From a checkpoint of a small multi-label image tagger: arch vit, soap at rate 0.0014.
Rows from block 8 of a small multi-label image tagger, named by matrix and row number. Rows with one number belong to one neuron. Each number is 200 + 40 x the weight over its row's rms, rounded and kept within 0 to 999. All counts start at 0.
After each neuron's rows are labels from the 100 images, of 14976, where the neuron reaches its highest value: "strongest on" is what is common among them. Only what is clearly more common there than usual is listed. The data: rendered roads seen from a driver's seat, with toy cars, trees and houses. In brackets: how many of the 100.
# fc1: MLP up (model.blocks.8.mlp.fc1.weight, 1024x256), inputs 0-255
# fc2: MLP down (model.blocks.8.mlp.fc2.weight, 256x1024, transposed), outputs 0-255

fc1.483,223,204,237,202,236,205,252,195,199,140,209,204,197,155,228,211,166,192,175,213,171,190,180,186,191,202,191,244,170,180,213,159,182,248,241,209,214,225,202,202,268,267,149,172,158,129,166,290,201,169,247,166,218,287,238,216,224,201,256,219,216,241,243,178,199,165,114,171,257,198,166,240,183,162,184,173,214,154,232,194,154,264,210,220,207,218,290,242,246,199,195,187,135,185,172,246,231,187,196,114,216,244,237,198,175,167,218,206,212,196,189,207,183,243,214,258,211,224,159,188,280,191,216,209,180,286,217,274,155,255,232,200,107,181,195,243,277,222,274,174,212,208,116,181,303,173,175,187,204,191,138,207,198,120,166,232,242,271,180,158,232,254,164,178,149,221,185,262,216,167,226,159,181,219,220,156,272,149,265,200,246,139,150,128,192,116,173,251,116,258,121,236,200,197,146,207,112,250,205,243,259,171,185,190,175,234,186,207,166,257,308,218,169,194,189,181,159,206,176,159,139,262,210,182,214,240,275,147,173,185,216,262,179,181,173,207,193,222,147,178,181,202,228,217,235,249,285,110,194,162,189,180,213,176,227,225
fc2.483,297,190,167,249,239,204,157,219,207,233,219,212,143,232,166,141,184,209,246,166,183,156,151,219,241,206,231,179,178,181,197,201,231,202,200,218,220,234,175,205,212,160,185,275,222,264,218,126,209,220,193,253,266,174,172,201,240,183,148,184,189,244,149,162,264,251,239,195,194,252,258,188,226,250,280,252,198,170,183,246,222,200,144,213,162,102,157,161,189,171,232,175,228,199,201,187,138,176,184,206,154,88,160,227,252,245,148,256,235,197,234,202,226,167,207,226,221,186,231,183,263,237,146,197,210,146,266,164,168,211,172,151,259,228,199,208,137,190,205,210,253,234,210,286,88,192,188,289,202,149,198,212,147,176,201,156,158,118,266,209,188,161,174,258,224,205,191,202,183,194,316,159,143,200,291,215,164,223,103,148,172,217,151,222,238,180,253,174,233,170,228,171,184,130,213,108,198,222,189,202,224,80,218,255,188,170,243,147,231,144,222,222,229,202,162,221,200,197,189,199,143,219,252,214,193,159,178,202,186,246,179,111,187,141,162,182,221,175,163,249,204,204,225,151,177,206,170,211,199,112,154,243,228,230,206,201
strongest on: house (70); snowy verge (60)

fc1.438,198,189,213,233,247,196,190,157,216,246,194,195,122,173,193,211,183,154,187,177,207,292,256,110,125,166,199,125,240,171,230,182,253,244,223,197,246,215,230,152,248,187,182,189,177,184,191,210,283,186,244,184,184,220,153,241,187,194,143,191,134,240,204,234,216,230,172,127,203,200,186,221,285,180,277,229,147,184,159,260,161,243,190,158,193,208,182,182,208,175,162,166,165,222,154,205,151,213,207,223,164,217,175,214,199,222,139,238,101,141,196,156,186,280,236,244,196,163,204,187,202,221,149,133,236,197,185,180,176,228,180,146,186,168,157,216,252,192,195,216,303,245,295,194,148,183,223,186,177,230,209,170,271,238,197,175,209,253,202,230,166,146,204,148,176,266,261,174,212,187,199,250,88,209,221,174,189,243,169,271,190,234,186,243,225,163,278,239,248,223,207,196,196,235,141,199,202,199,200,155,200,161,234,203,153,195,193,290,228,208,164,162,193,141,170,207,239,130,235,181,202,258,172,156,169,223,229,165,192,204,137,129,165,143,159,303,185,149,103,202,203,159,289,214,210,135,288,146,190,180,198,195,147,154,150,149
fc2.438,178,142,200,236,252,181,193,260,159,219,131,284,257,184,201,208,227,163,217,182,154,143,144,168,235,205,226,235,207,208,191,217,167,232,177,201,217,186,234,277,203,242,168,148,185,192,227,214,206,201,176,219,222,210,191,135,173,157,162,220,108,177,228,206,207,176,185,210,192,200,200,209,158,138,167,145,201,244,234,220,227,166,206,216,168,188,200,230,161,228,191,113,236,186,243,116,237,179,124,194,211,202,194,214,231,161,252,174,139,206,154,194,231,214,180,197,222,229,183,234,187,137,188,203,205,188,244,222,175,229,213,315,164,280,223,188,172,217,335,204,216,165,164,164,225,226,212,186,280,222,198,273,165,184,242,258,177,95,240,186,178,202,186,222,266,151,188,237,195,184,201,188,231,169,268,210,182,228,175,196,148,150,191,208,260,193,103,288,223,219,215,212,188,120,195,212,208,263,209,151,251,217,155,125,179,145,215,144,128,183,264,209,191,261,219,250,166,277,177,249,248,164,231,147,228,160,285,141,170,193,186,247,233,218,164,113,99,282,176,168,146,232,219,198,158,154,160,130,142,213,233,205,253,203,206,196
strongest on: house (96)

fc1.213,200,188,154,197,163,225,225,152,226,163,183,151,170,246,162,200,128,157,248,119,134,233,268,217,188,239,158,197,156,157,150,195,170,233,212,207,158,236,189,190,239,152,138,244,236,184,209,208,183,158,190,195,283,238,183,246,111,287,175,219,241,169,218,141,242,179,167,253,188,144,174,202,123,158,214,215,232,155,210,212,294,193,243,246,228,233,239,195,212,211,199,229,195,126,211,193,220,211,138,211,192,200,281,179,256,192,246,172,249,170,182,272,136,227,209,214,256,208,142,213,186,264,120,282,198,193,156,267,182,201,155,256,174,92,169,108,198,184,221,180,258,217,154,205,190,236,159,179,206,207,216,261,169,129,164,230,205,231,153,251,229,206,170,202,175,182,279,184,210,209,259,290,157,198,216,242,268,171,182,221,170,234,241,214,191,230,158,186,134,244,231,215,207,285,170,142,165,265,256,199,163,184,201,172,219,161,231,224,215,194,229,247,181,143,301,213,210,195,157,185,160,200,230,245,240,190,144,268,220,249,194,185,178,141,205,176,159,187,191,243,226,98,193,225,159,162,161,195,188,189,263,157,173,195,222,246
fc2.213,204,262,208,153,247,124,202,212,231,260,191,158,211,194,213,250,234,249,180,208,237,218,153,115,222,134,234,119,182,233,226,223,183,182,169,170,240,200,197,234,117,190,141,215,170,193,197,157,217,137,173,212,171,162,192,222,230,151,195,184,158,197,161,196,184,255,240,141,208,220,165,168,193,214,144,171,218,233,114,193,115,209,153,162,146,193,148,220,261,227,178,207,312,248,198,196,220,248,204,184,183,169,174,242,164,156,226,175,172,260,210,164,202,214,185,247,197,181,196,206,241,140,280,141,239,203,182,173,174,177,213,123,219,147,151,242,274,168,242,248,197,203,236,163,198,194,184,271,160,198,213,256,167,181,201,155,234,226,276,144,150,168,175,178,210,258,244,287,245,204,213,169,191,155,220,164,180,146,203,192,259,205,147,87,187,245,205,199,216,185,192,129,173,189,236,227,181,195,173,183,196,206,219,166,202,124,181,147,155,245,174,170,284,197,148,191,94,223,248,222,205,202,153,223,122,192,212,136,180,158,199,192,200,211,203,178,246,223,230,177,144,304,272,161,268,226,233,280,218,219,118,174,147,161,133,229
strongest on: house (70)

fc1.217,237,176,135,220,173,174,203,240,221,170,206,216,253,171,257,129,230,207,272,209,205,188,160,186,219,211,243,213,209,229,169,214,222,162,251,278,145,199,185,148,174,218,238,203,200,218,198,199,231,196,205,247,182,218,186,194,149,186,207,205,149,183,190,245,141,275,185,254,277,218,207,290,173,232,203,266,210,258,220,224,190,206,187,165,227,183,89,224,191,161,101,138,246,239,212,254,131,177,198,234,156,283,196,173,168,174,212,284,155,214,170,205,114,146,179,196,201,155,247,191,148,180,162,191,257,182,256,276,220,175,215,218,294,252,188,208,187,200,161,203,226,197,208,168,192,183,109,209,225,220,203,173,229,118,207,139,182,248,121,168,312,193,147,254,167,278,172,238,230,140,255,261,151,229,162,241,149,212,180,222,177,186,223,275,247,231,193,143,195,188,206,212,253,228,148,272,261,193,245,191,210,178,122,208,177,178,204,265,225,158,224,185,176,156,202,243,242,158,121,235,205,220,200,184,179,153,198,218,152,199,230,203,184,186,144,200,282,177,243,162,215,209,130,270,157,258,233,242,220,211,121,199,156,201,223,198
fc2.217,161,240,219,239,260,203,200,249,246,233,188,243,153,269,246,218,239,239,188,261,187,178,181,236,190,152,252,260,219,193,140,156,162,174,219,218,250,267,261,172,229,194,169,196,171,136,139,214,196,145,241,158,234,140,200,162,230,182,128,260,233,185,187,275,130,172,117,139,163,201,198,85,169,182,237,195,170,183,220,254,213,203,163,242,188,229,185,184,197,228,275,197,188,186,222,156,203,169,253,204,200,123,155,151,238,194,236,234,207,193,154,216,235,238,153,205,237,164,198,237,193,234,181,113,183,238,242,179,177,252,225,257,83,206,254,186,222,216,273,181,162,228,180,206,256,238,148,188,140,262,207,221,174,194,172,268,174,177,236,158,131,212,243,249,190,276,180,201,132,187,141,230,191,154,260,171,214,189,156,204,186,254,189,194,240,161,226,209,224,245,209,175,169,230,124,118,210,199,205,173,179,172,159,233,175,228,149,180,166,220,209,168,168,187,233,217,174,213,252,204,119,151,300,276,237,233,196,196,228,226,234,218,166,185,231,205,117,139,153,205,197,144,260,175,171,216,148,152,209,242,230,190,312,232,206,181
strongest on: bends left (95); vehicles: zero (34)

fc1.134,148,200,219,270,175,201,148,241,158,172,141,219,183,163,153,184,216,173,167,194,165,279,232,135,272,223,240,245,199,239,208,178,154,155,236,103,199,204,208,221,223,161,157,209,158,204,211,190,202,265,201,173,234,229,205,186,118,274,252,223,224,178,180,165,211,226,206,120,226,240,185,264,247,247,158,203,182,202,148,268,185,174,246,304,218,193,155,172,275,228,167,176,175,243,217,259,90,251,225,223,234,205,146,220,235,220,181,232,147,246,125,119,181,183,237,234,255,212,265,207,129,221,189,167,282,142,216,211,205,232,211,172,215,242,196,184,182,215,210,202,248,215,157,190,247,138,215,248,223,193,181,219,204,182,230,196,243,143,211,90,93,166,171,279,220,228,161,196,207,129,232,238,192,232,198,228,223,201,259,182,144,235,196,260,247,190,203,169,165,194,174,254,218,236,184,291,194,193,242,213,194,210,124,184,176,267,286,184,226,184,161,133,217,182,135,198,181,193,250,175,210,272,209,219,150,206,199,183,235,208,218,183,173,180,138,243,242,242,200,267,153,170,145,225,228,172,228,157,184,164,193,247,153,185,284,200
fc2.134,213,238,219,185,181,166,217,285,227,240,244,276,273,239,195,157,251,209,230,204,217,161,163,156,253,188,208,195,204,225,221,256,188,162,257,241,231,214,211,124,231,211,234,200,230,281,147,253,190,98,190,173,254,195,256,166,193,181,121,225,176,171,196,238,157,198,233,219,205,192,174,147,228,204,173,117,212,176,200,190,239,199,214,179,165,252,154,133,188,311,160,198,249,121,148,102,218,255,219,192,265,140,237,217,152,164,231,181,201,263,196,242,206,270,185,134,228,191,196,196,199,186,182,202,212,214,167,263,178,255,187,266,236,197,237,218,142,235,255,207,219,204,217,171,179,201,180,164,232,217,249,265,165,203,191,218,217,199,186,275,222,121,201,219,240,202,284,191,205,216,159,173,236,198,316,246,193,226,156,169,165,141,284,228,208,207,178,250,195,219,202,206,252,187,209,136,219,257,223,209,133,156,120,187,222,128,183,227,246,170,219,334,162,247,219,203,179,196,200,247,145,164,213,159,212,223,194,188,183,224,181,197,241,216,224,181,146,185,121,172,205,187,257,144,162,170,283,151,253,214,230,146,169,213,180,248
strongest on: house (60)

fc1.153,173,233,225,190,179,200,230,200,189,156,204,143,171,234,233,182,153,186,204,227,202,183,183,219,242,257,176,225,193,201,196,81,256,177,199,195,166,229,158,185,213,215,203,187,161,248,198,169,184,261,170,138,155,201,218,173,227,181,200,213,137,324,218,183,141,240,211,167,192,228,150,183,243,156,125,238,199,234,220,154,229,301,252,249,203,198,217,257,188,223,250,161,322,207,224,123,193,215,270,202,141,189,197,256,131,288,252,198,228,189,164,178,184,180,197,205,172,171,237,164,189,245,188,163,143,183,190,196,243,172,206,229,127,135,208,179,230,218,219,224,164,285,186,266,291,194,234,225,209,207,217,120,180,163,241,255,140,216,171,177,255,218,174,107,237,217,230,131,182,269,206,210,190,208,223,230,181,107,235,287,199,237,305,189,216,246,187,148,196,238,249,217,243,148,207,244,150,269,193,155,249,168,200,258,176,162,201,197,237,172,243,201,226,160,167,203,224,211,229,257,155,215,192,227,275,202,235,187,175,190,202,178,166,248,245,231,246,240,191,170,240,195,85,252,201,181,146,211,177,164,250,236,194,185,133,210
fc2.153,215,284,243,219,190,196,174,202,201,224,220,173,205,171,211,187,155,174,223,252,217,184,196,128,172,137,253,146,150,100,163,150,241,268,230,192,246,187,248,270,230,213,171,191,208,135,179,251,209,173,207,173,199,144,163,153,207,159,138,145,238,182,202,220,219,199,175,237,207,267,262,194,198,234,220,178,131,186,229,175,161,149,184,137,197,265,197,201,234,186,191,218,217,224,181,290,243,218,230,123,250,188,168,148,203,174,208,224,184,189,226,215,243,251,197,172,234,227,152,185,165,136,142,180,155,297,148,240,146,181,297,184,207,188,129,261,150,204,286,218,234,206,210,169,119,237,157,244,209,204,219,237,191,185,259,191,210,247,225,210,203,240,229,327,180,209,159,205,104,228,206,229,252,204,240,203,194,197,210,260,170,123,206,178,228,198,206,215,221,145,192,157,152,178,230,162,210,112,241,222,148,207,208,180,179,231,162,199,172,297,177,212,158,152,142,128,190,298,211,220,159,172,199,221,254,196,198,171,229,147,110,245,231,194,230,245,158,237,127,245,230,158,168,236,172,138,233,174,231,178,159,214,158,249,219,182
strongest on: bends left (65)

fc1.95,202,188,161,162,170,146,262,193,188,189,213,166,194,265,190,148,247,163,158,176,208,324,224,276,149,228,247,220,244,154,269,192,164,213,167,208,217,127,255,265,127,215,171,157,159,129,226,224,201,277,221,207,245,236,173,214,243,180,179,192,263,212,204,246,198,224,244,205,198,237,162,212,199,197,232,170,200,307,223,217,181,178,210,159,210,182,206,163,185,244,178,227,138,254,236,173,141,151,278,151,231,182,198,269,142,237,214,243,201,211,194,176,194,194,191,233,190,224,137,235,192,165,211,137,218,221,204,214,173,157,193,219,170,193,180,212,298,177,178,223,244,174,251,187,169,282,178,135,157,193,149,191,273,188,173,223,189,202,231,183,190,177,206,231,252,162,166,159,218,259,144,225,146,280,139,151,191,181,260,161,315,240,289,155,183,143,243,213,155,288,198,129,237,190,247,184,134,236,222,164,228,242,245,188,220,241,240,302,199,197,186,176,171,225,213,228,155,172,206,259,206,205,196,146,239,154,213,160,156,208,249,125,186,208,187,267,159,216,166,224,199,176,184,216,140,238,280,176,191,169,213,211,206,137,188,267
fc2.95,186,139,170,183,174,223,188,164,185,178,154,233,217,196,210,159,230,146,160,247,207,201,148,256,255,237,213,187,143,209,157,240,262,87,75,162,189,224,181,228,221,245,258,150,260,226,161,237,144,196,107,179,194,255,230,176,190,167,192,141,319,244,138,144,193,190,164,155,212,261,223,152,191,177,258,198,187,185,218,179,206,195,258,220,227,182,178,167,252,221,152,212,221,242,225,241,164,239,166,174,188,214,182,285,133,130,272,166,176,165,236,209,172,180,169,204,240,147,169,179,171,255,185,227,106,235,215,188,200,213,216,144,217,164,264,182,184,153,275,134,199,217,165,182,256,239,193,211,250,225,213,177,295,167,211,204,224,216,215,152,140,179,188,210,234,253,189,247,150,223,150,175,151,235,254,222,238,211,160,197,213,214,240,252,243,176,256,243,264,184,185,217,181,216,207,119,168,216,285,239,184,261,210,220,201,191,236,176,265,229,213,158,277,230,241,210,192,277,170,164,268,227,201,243,178,203,204,216,225,202,241,186,245,250,209,222,196,192,253,221,175,232,224,221,123,146,197,202,298,191,259,231,178,182,148,253
strongest on: line: no line (50)

fc1.407,240,147,158,215,258,201,207,166,157,301,183,280,218,224,226,121,250,190,211,159,153,219,221,223,200,246,171,170,193,199,163,245,192,213,230,239,269,159,230,222,183,254,208,139,256,177,193,207,194,197,180,228,300,282,186,190,263,264,185,227,201,130,217,153,215,263,209,214,276,146,280,206,159,163,157,290,223,272,208,245,214,165,226,188,191,133,202,184,223,209,283,236,146,212,189,250,252,130,194,182,161,190,144,176,247,180,102,156,164,257,211,201,137,284,208,181,187,198,178,268,204,253,194,206,210,143,218,161,160,258,187,210,234,190,212,200,151,221,273,276,232,152,235,157,159,197,196,257,214,221,138,208,154,201,167,208,222,232,233,172,202,228,238,242,181,120,190,194,242,171,198,210,176,237,178,267,272,134,181,185,166,153,293,219,226,164,170,230,202,212,203,223,279,135,184,228,134,213,199,202,204,150,161,193,268,197,178,188,187,247,183,197,195,150,216,196,148,178,160,205,208,150,116,210,209,271,230,295,143,142,244,233,217,256,182,241,174,206,162,198,230,191,243,245,185,172,239,199,216,169,192,161,207,210,146,168
fc2.407,143,225,243,126,185,260,158,153,276,216,195,129,251,170,251,214,229,241,185,291,175,135,226,277,232,170,140,170,234,265,250,141,219,161,190,193,136,208,209,224,147,202,245,240,127,136,135,225,144,209,263,251,169,162,215,259,184,178,152,193,134,164,243,176,191,156,195,167,218,237,218,181,196,179,260,134,193,116,233,156,195,207,235,170,185,192,183,243,236,239,238,193,194,230,211,122,289,258,193,168,233,272,150,196,171,224,217,257,212,236,235,219,254,136,158,164,217,183,190,155,185,138,235,202,217,254,251,218,221,194,155,208,139,172,230,167,261,223,257,134,207,182,188,226,232,236,201,127,157,190,226,191,156,204,238,166,159,246,194,167,211,222,223,217,256,223,252,239,79,247,175,222,232,215,230,188,221,186,173,201,159,161,114,222,206,253,190,141,141,199,236,195,177,190,205,164,104,162,184,119,215,142,187,182,148,212,269,179,217,235,182,179,244,207,232,204,264,187,223,191,198,268,193,222,232,161,207,127,245,186,188,205,171,216,188,172,267,152,238,191,255,175,152,153,221,195,182,246,197,190,232,253,206,229,251,144
strongest on: house (75)

fc1.62,215,218,145,191,173,214,226,198,223,198,226,170,204,255,134,183,193,175,213,140,247,262,160,212,164,219,254,172,226,210,282,147,201,208,202,182,220,152,241,223,164,171,233,159,158,188,177,163,252,227,321,203,234,171,148,183,182,134,174,240,201,203,204,254,224,232,209,141,276,177,191,196,205,206,177,203,225,223,206,227,249,213,124,187,199,205,252,203,109,230,220,235,179,295,167,224,213,202,241,192,247,208,133,147,170,184,192,228,203,251,226,243,179,202,137,261,237,230,232,206,189,158,182,181,184,173,136,265,177,209,170,216,186,83,117,220,292,185,177,190,216,168,193,201,154,257,170,224,135,122,224,245,232,271,162,209,125,185,231,151,209,209,158,217,266,133,138,158,272,250,146,203,208,200,223,179,205,180,247,170,275,213,228,137,211,144,212,164,230,205,235,180,237,188,232,153,118,220,288,236,197,253,162,167,221,149,338,269,222,136,222,240,227,195,226,216,214,214,174,228,213,203,211,212,252,188,203,223,181,181,232,129,166,201,144,226,169,219,152,224,159,192,185,196,247,260,262,202,157,180,154,272,231,172,242,252
fc2.62,185,196,200,168,166,186,211,193,186,214,165,192,186,227,121,169,176,137,188,199,250,181,212,200,180,239,178,204,206,161,156,240,235,145,166,226,173,273,188,206,130,218,226,160,188,156,198,239,180,285,164,182,235,271,244,165,216,212,206,178,231,195,119,207,188,148,166,255,218,192,238,141,179,209,190,209,162,150,185,148,174,208,239,186,209,229,150,176,243,252,222,195,210,187,198,293,118,185,142,190,157,203,153,335,231,144,223,224,172,170,165,242,234,234,196,163,242,153,192,148,197,226,185,218,175,183,208,194,112,212,209,193,251,221,198,202,235,249,278,216,129,256,186,164,233,217,225,217,157,268,186,165,330,207,187,181,204,210,209,139,205,176,216,187,216,267,162,223,219,174,158,210,230,161,275,214,229,207,184,184,195,246,313,230,199,175,193,279,294,153,220,214,111,174,184,148,185,197,224,219,266,241,216,283,192,249,205,212,227,263,206,207,199,189,218,230,147,239,273,129,221,199,115,223,155,191,209,167,235,200,246,152,261,180,331,172,151,144,269,219,191,182,189,177,189,147,204,185,280,188,168,209,152,194,129,194
strongest on: line: no line (88)

fc1.673,239,195,207,185,178,224,260,145,139,100,138,203,187,206,226,156,218,156,223,202,207,174,218,164,209,253,178,171,253,164,173,247,196,257,184,188,271,181,253,267,168,139,246,254,157,255,216,208,179,173,127,196,199,153,209,259,156,196,140,172,138,186,179,159,181,248,192,108,179,209,182,202,153,238,126,207,208,195,236,255,167,207,239,233,160,149,193,208,257,183,220,171,241,167,142,206,199,173,180,218,181,212,175,149,206,226,301,148,166,286,205,175,147,240,209,182,116,233,219,212,236,272,189,227,160,186,248,207,194,192,178,226,248,261,202,143,167,197,233,262,248,188,185,174,263,248,187,158,191,161,199,165,176,215,82,172,145,295,218,252,152,211,193,178,207,160,125,223,224,178,213,268,244,241,239,325,170,135,191,206,226,174,208,195,284,231,199,234,188,110,212,247,222,213,186,203,216,230,217,184,215,254,223,251,248,235,161,185,212,286,193,229,187,217,183,244,222,172,89,190,166,211,226,215,210,245,175,224,149,170,194,163,214,243,169,157,188,179,182,177,204,115,198,201,274,196,193,237,182,242,189,135,281,190,210,190
fc2.673,191,212,191,197,257,215,202,169,224,234,170,244,175,186,187,201,168,205,217,169,192,188,179,161,214,206,207,226,236,248,265,208,203,236,232,196,237,185,221,199,249,279,124,188,206,160,187,156,183,191,334,141,164,211,213,158,126,168,215,240,142,194,239,238,170,118,196,255,178,197,210,205,165,205,221,194,207,126,200,201,293,210,164,162,202,166,238,206,191,216,199,187,202,190,225,176,201,218,170,212,268,153,253,260,222,207,241,229,116,247,122,143,306,230,175,221,177,159,274,162,169,173,241,163,226,274,280,298,206,197,196,143,222,108,225,245,231,227,235,116,210,223,182,230,172,202,195,275,212,203,181,201,199,260,220,155,139,119,183,81,217,168,255,148,207,218,220,186,210,235,212,247,213,198,215,198,275,167,152,246,247,126,155,172,156,150,173,175,183,204,167,163,185,134,185,228,264,144,241,172,211,199,135,262,172,186,230,173,211,245,185,170,212,199,182,224,214,264,191,179,235,205,206,254,216,146,246,173,225,183,233,189,165,255,219,200,220,204,178,205,219,163,243,138,67,258,237,223,198,285,231,172,151,198,236,216
strongest on: house (72)

fc1.51,187,199,147,203,167,220,169,230,229,164,245,229,182,178,194,157,178,252,263,213,187,242,216,248,218,112,224,188,163,215,163,177,289,189,203,224,184,174,243,123,236,239,212,186,210,148,181,190,250,175,167,152,218,185,210,284,133,189,156,153,216,201,175,169,257,263,200,200,236,169,230,229,215,151,256,201,280,142,160,250,248,258,184,160,213,300,210,232,219,186,125,205,226,211,212,239,243,146,205,219,169,219,237,139,193,205,193,268,199,190,187,229,225,129,218,269,160,190,183,173,196,208,161,213,168,224,161,207,234,169,193,167,125,156,89,193,266,166,208,148,249,209,195,227,195,217,201,162,164,215,120,166,205,154,166,131,178,195,205,162,181,180,159,210,180,253,244,199,187,228,293,242,146,168,187,251,158,183,192,209,133,118,202,202,244,147,73,197,205,228,209,226,253,224,243,221,176,222,161,170,184,193,168,220,242,232,196,200,165,209,216,106,260,128,262,187,193,150,68,291,181,241,265,203,203,204,253,187,201,198,179,175,242,155,217,190,113,212,189,217,155,181,148,204,191,212,255,180,207,208,150,160,293,157,203,215
fc2.51,173,195,267,173,237,198,169,228,208,270,205,166,188,179,190,245,190,129,192,207,250,174,205,120,217,165,198,215,128,210,206,181,109,227,206,242,180,179,225,260,168,225,154,205,178,218,157,203,142,177,217,222,213,167,163,236,237,231,121,201,233,255,277,232,163,156,191,184,201,188,199,176,214,186,146,178,178,179,140,180,169,215,206,181,174,178,180,204,218,258,218,111,156,169,214,158,151,271,117,148,244,177,202,210,207,225,112,169,227,185,214,184,126,193,157,176,219,210,205,155,280,139,234,169,178,146,150,139,161,212,250,179,191,177,204,253,118,181,342,197,88,246,160,213,140,211,163,225,286,208,252,195,196,224,210,250,168,126,277,189,190,172,179,240,188,196,243,216,208,207,141,207,210,202,294,177,185,192,169,255,221,242,153,230,103,238,160,173,208,121,202,201,191,120,154,205,177,185,215,175,197,154,227,163,181,157,107,243,222,156,206,229,204,291,159,233,187,216,295,181,215,182,121,229,193,263,198,255,249,157,209,243,215,207,215,141,201,157,181,195,221,229,199,229,197,167,190,198,223,245,203,166,196,220,147,262
strongest on: bends left (75)

fc1.251,115,146,192,178,169,231,229,250,227,168,212,196,128,168,187,166,155,196,142,188,145,195,161,168,137,177,173,197,218,186,179,202,242,179,233,210,158,233,199,190,229,122,165,161,218,203,246,192,191,219,228,212,166,293,196,171,237,210,206,195,193,237,244,175,181,123,197,263,237,227,236,286,217,253,171,211,185,217,237,200,160,204,182,156,231,153,293,116,165,229,309,223,222,195,194,172,209,224,273,158,232,275,192,258,211,192,238,275,221,153,220,147,288,152,230,220,228,236,170,200,195,169,206,223,160,105,185,229,277,175,176,153,245,262,167,220,238,255,164,115,193,286,250,182,223,213,147,217,241,158,187,252,150,213,168,180,211,182,224,161,203,165,228,177,229,210,127,227,182,181,294,162,216,231,200,216,193,175,204,247,225,234,236,232,249,222,207,163,261,108,168,188,163,202,198,157,158,241,204,231,236,286,192,257,179,143,182,258,280,194,216,228,217,263,182,257,166,289,163,189,173,181,222,243,144,243,219,239,178,214,243,197,233,227,210,203,235,169,131,136,176,165,156,187,196,154,180,209,122,206,119,232,152,222,237,198
fc2.251,223,261,273,242,195,207,204,205,153,220,267,174,216,181,211,190,264,188,196,265,220,213,179,233,320,216,228,194,204,205,228,203,240,197,209,139,249,235,202,205,179,196,168,275,194,124,183,214,145,227,224,158,274,170,207,162,164,165,117,163,181,145,174,216,177,260,163,76,193,147,198,126,183,171,212,160,237,179,233,248,273,213,206,191,156,239,168,282,195,201,116,229,259,205,208,149,173,202,168,230,219,194,168,185,177,215,223,196,218,223,186,185,175,245,256,221,192,108,206,234,233,218,164,162,206,190,263,178,182,198,198,238,224,140,205,236,135,178,261,244,191,115,192,229,248,169,270,193,171,236,190,220,198,242,250,188,189,209,135,235,187,156,218,227,170,184,219,203,200,230,154,134,192,259,226,134,201,239,160,105,150,206,193,198,107,157,260,183,216,211,188,211,150,178,210,197,202,186,217,145,180,165,156,207,186,296,173,130,117,214,128,244,172,215,229,170,181,137,175,231,226,181,197,157,247,186,124,174,184,207,147,189,198,147,157,173,150,232,203,295,265,158,202,180,211,235,282,223,233,208,301,178,221,172,267,224
strongest on: bends left (63); tree (62)

fc1.89,182,240,159,275,191,267,208,211,199,133,132,179,146,186,127,181,181,186,209,187,190,201,199,225,147,205,200,155,267,191,221,181,111,226,198,170,181,208,221,216,191,151,212,244,182,229,243,193,203,157,103,130,273,219,204,169,145,231,240,159,147,141,189,180,127,157,139,225,192,220,181,219,171,188,129,196,184,167,204,233,207,194,269,206,276,200,270,169,204,186,186,185,229,117,193,137,253,186,216,239,236,144,172,190,231,111,257,190,178,269,156,148,145,204,168,201,219,206,277,281,205,240,228,202,210,118,229,275,279,237,235,187,173,153,207,118,207,238,206,186,191,221,209,193,125,245,153,122,224,167,222,213,200,209,166,208,216,184,231,241,160,298,185,190,167,196,263,158,159,208,236,274,224,201,254,139,230,193,192,252,197,207,197,211,126,186,164,146,209,204,168,160,169,197,95,181,222,164,164,211,223,157,260,224,224,245,249,252,149,241,171,219,157,255,235,232,231,199,235,290,236,189,245,285,204,170,165,247,151,183,162,208,163,241,150,158,198,209,219,253,233,178,218,255,195,167,170,260,247,188,198,145,245,213,201,177
fc2.89,190,150,259,144,249,164,162,228,98,218,240,223,259,224,252,236,158,218,219,127,241,235,206,227,217,176,282,190,179,298,205,206,138,187,128,267,228,228,215,276,176,233,177,166,145,188,182,98,248,125,233,193,259,154,128,205,249,193,226,141,187,217,104,235,168,195,140,118,277,212,220,138,222,165,207,204,151,226,131,232,168,228,156,173,210,177,166,256,213,181,140,122,236,258,236,204,176,214,154,216,182,212,187,179,234,199,181,142,201,146,121,228,156,209,220,234,275,157,239,170,255,192,222,221,250,164,174,195,191,202,225,148,183,188,309,174,191,173,238,250,230,241,258,170,146,179,201,227,161,235,160,181,179,172,152,199,208,203,268,179,144,201,205,175,254,204,245,282,205,222,242,208,143,253,206,181,139,227,201,235,281,232,154,204,160,211,200,229,207,206,178,221,216,183,247,267,199,159,190,155,195,246,152,117,178,221,185,256,162,244,229,179,195,202,144,258,185,219,184,161,204,197,261,209,212,202,260,198,192,155,234,190,229,168,201,158,227,143,114,237,170,227,238,214,216,150,202,168,158,198,233,176,206,158,224,184
strongest on: house (99)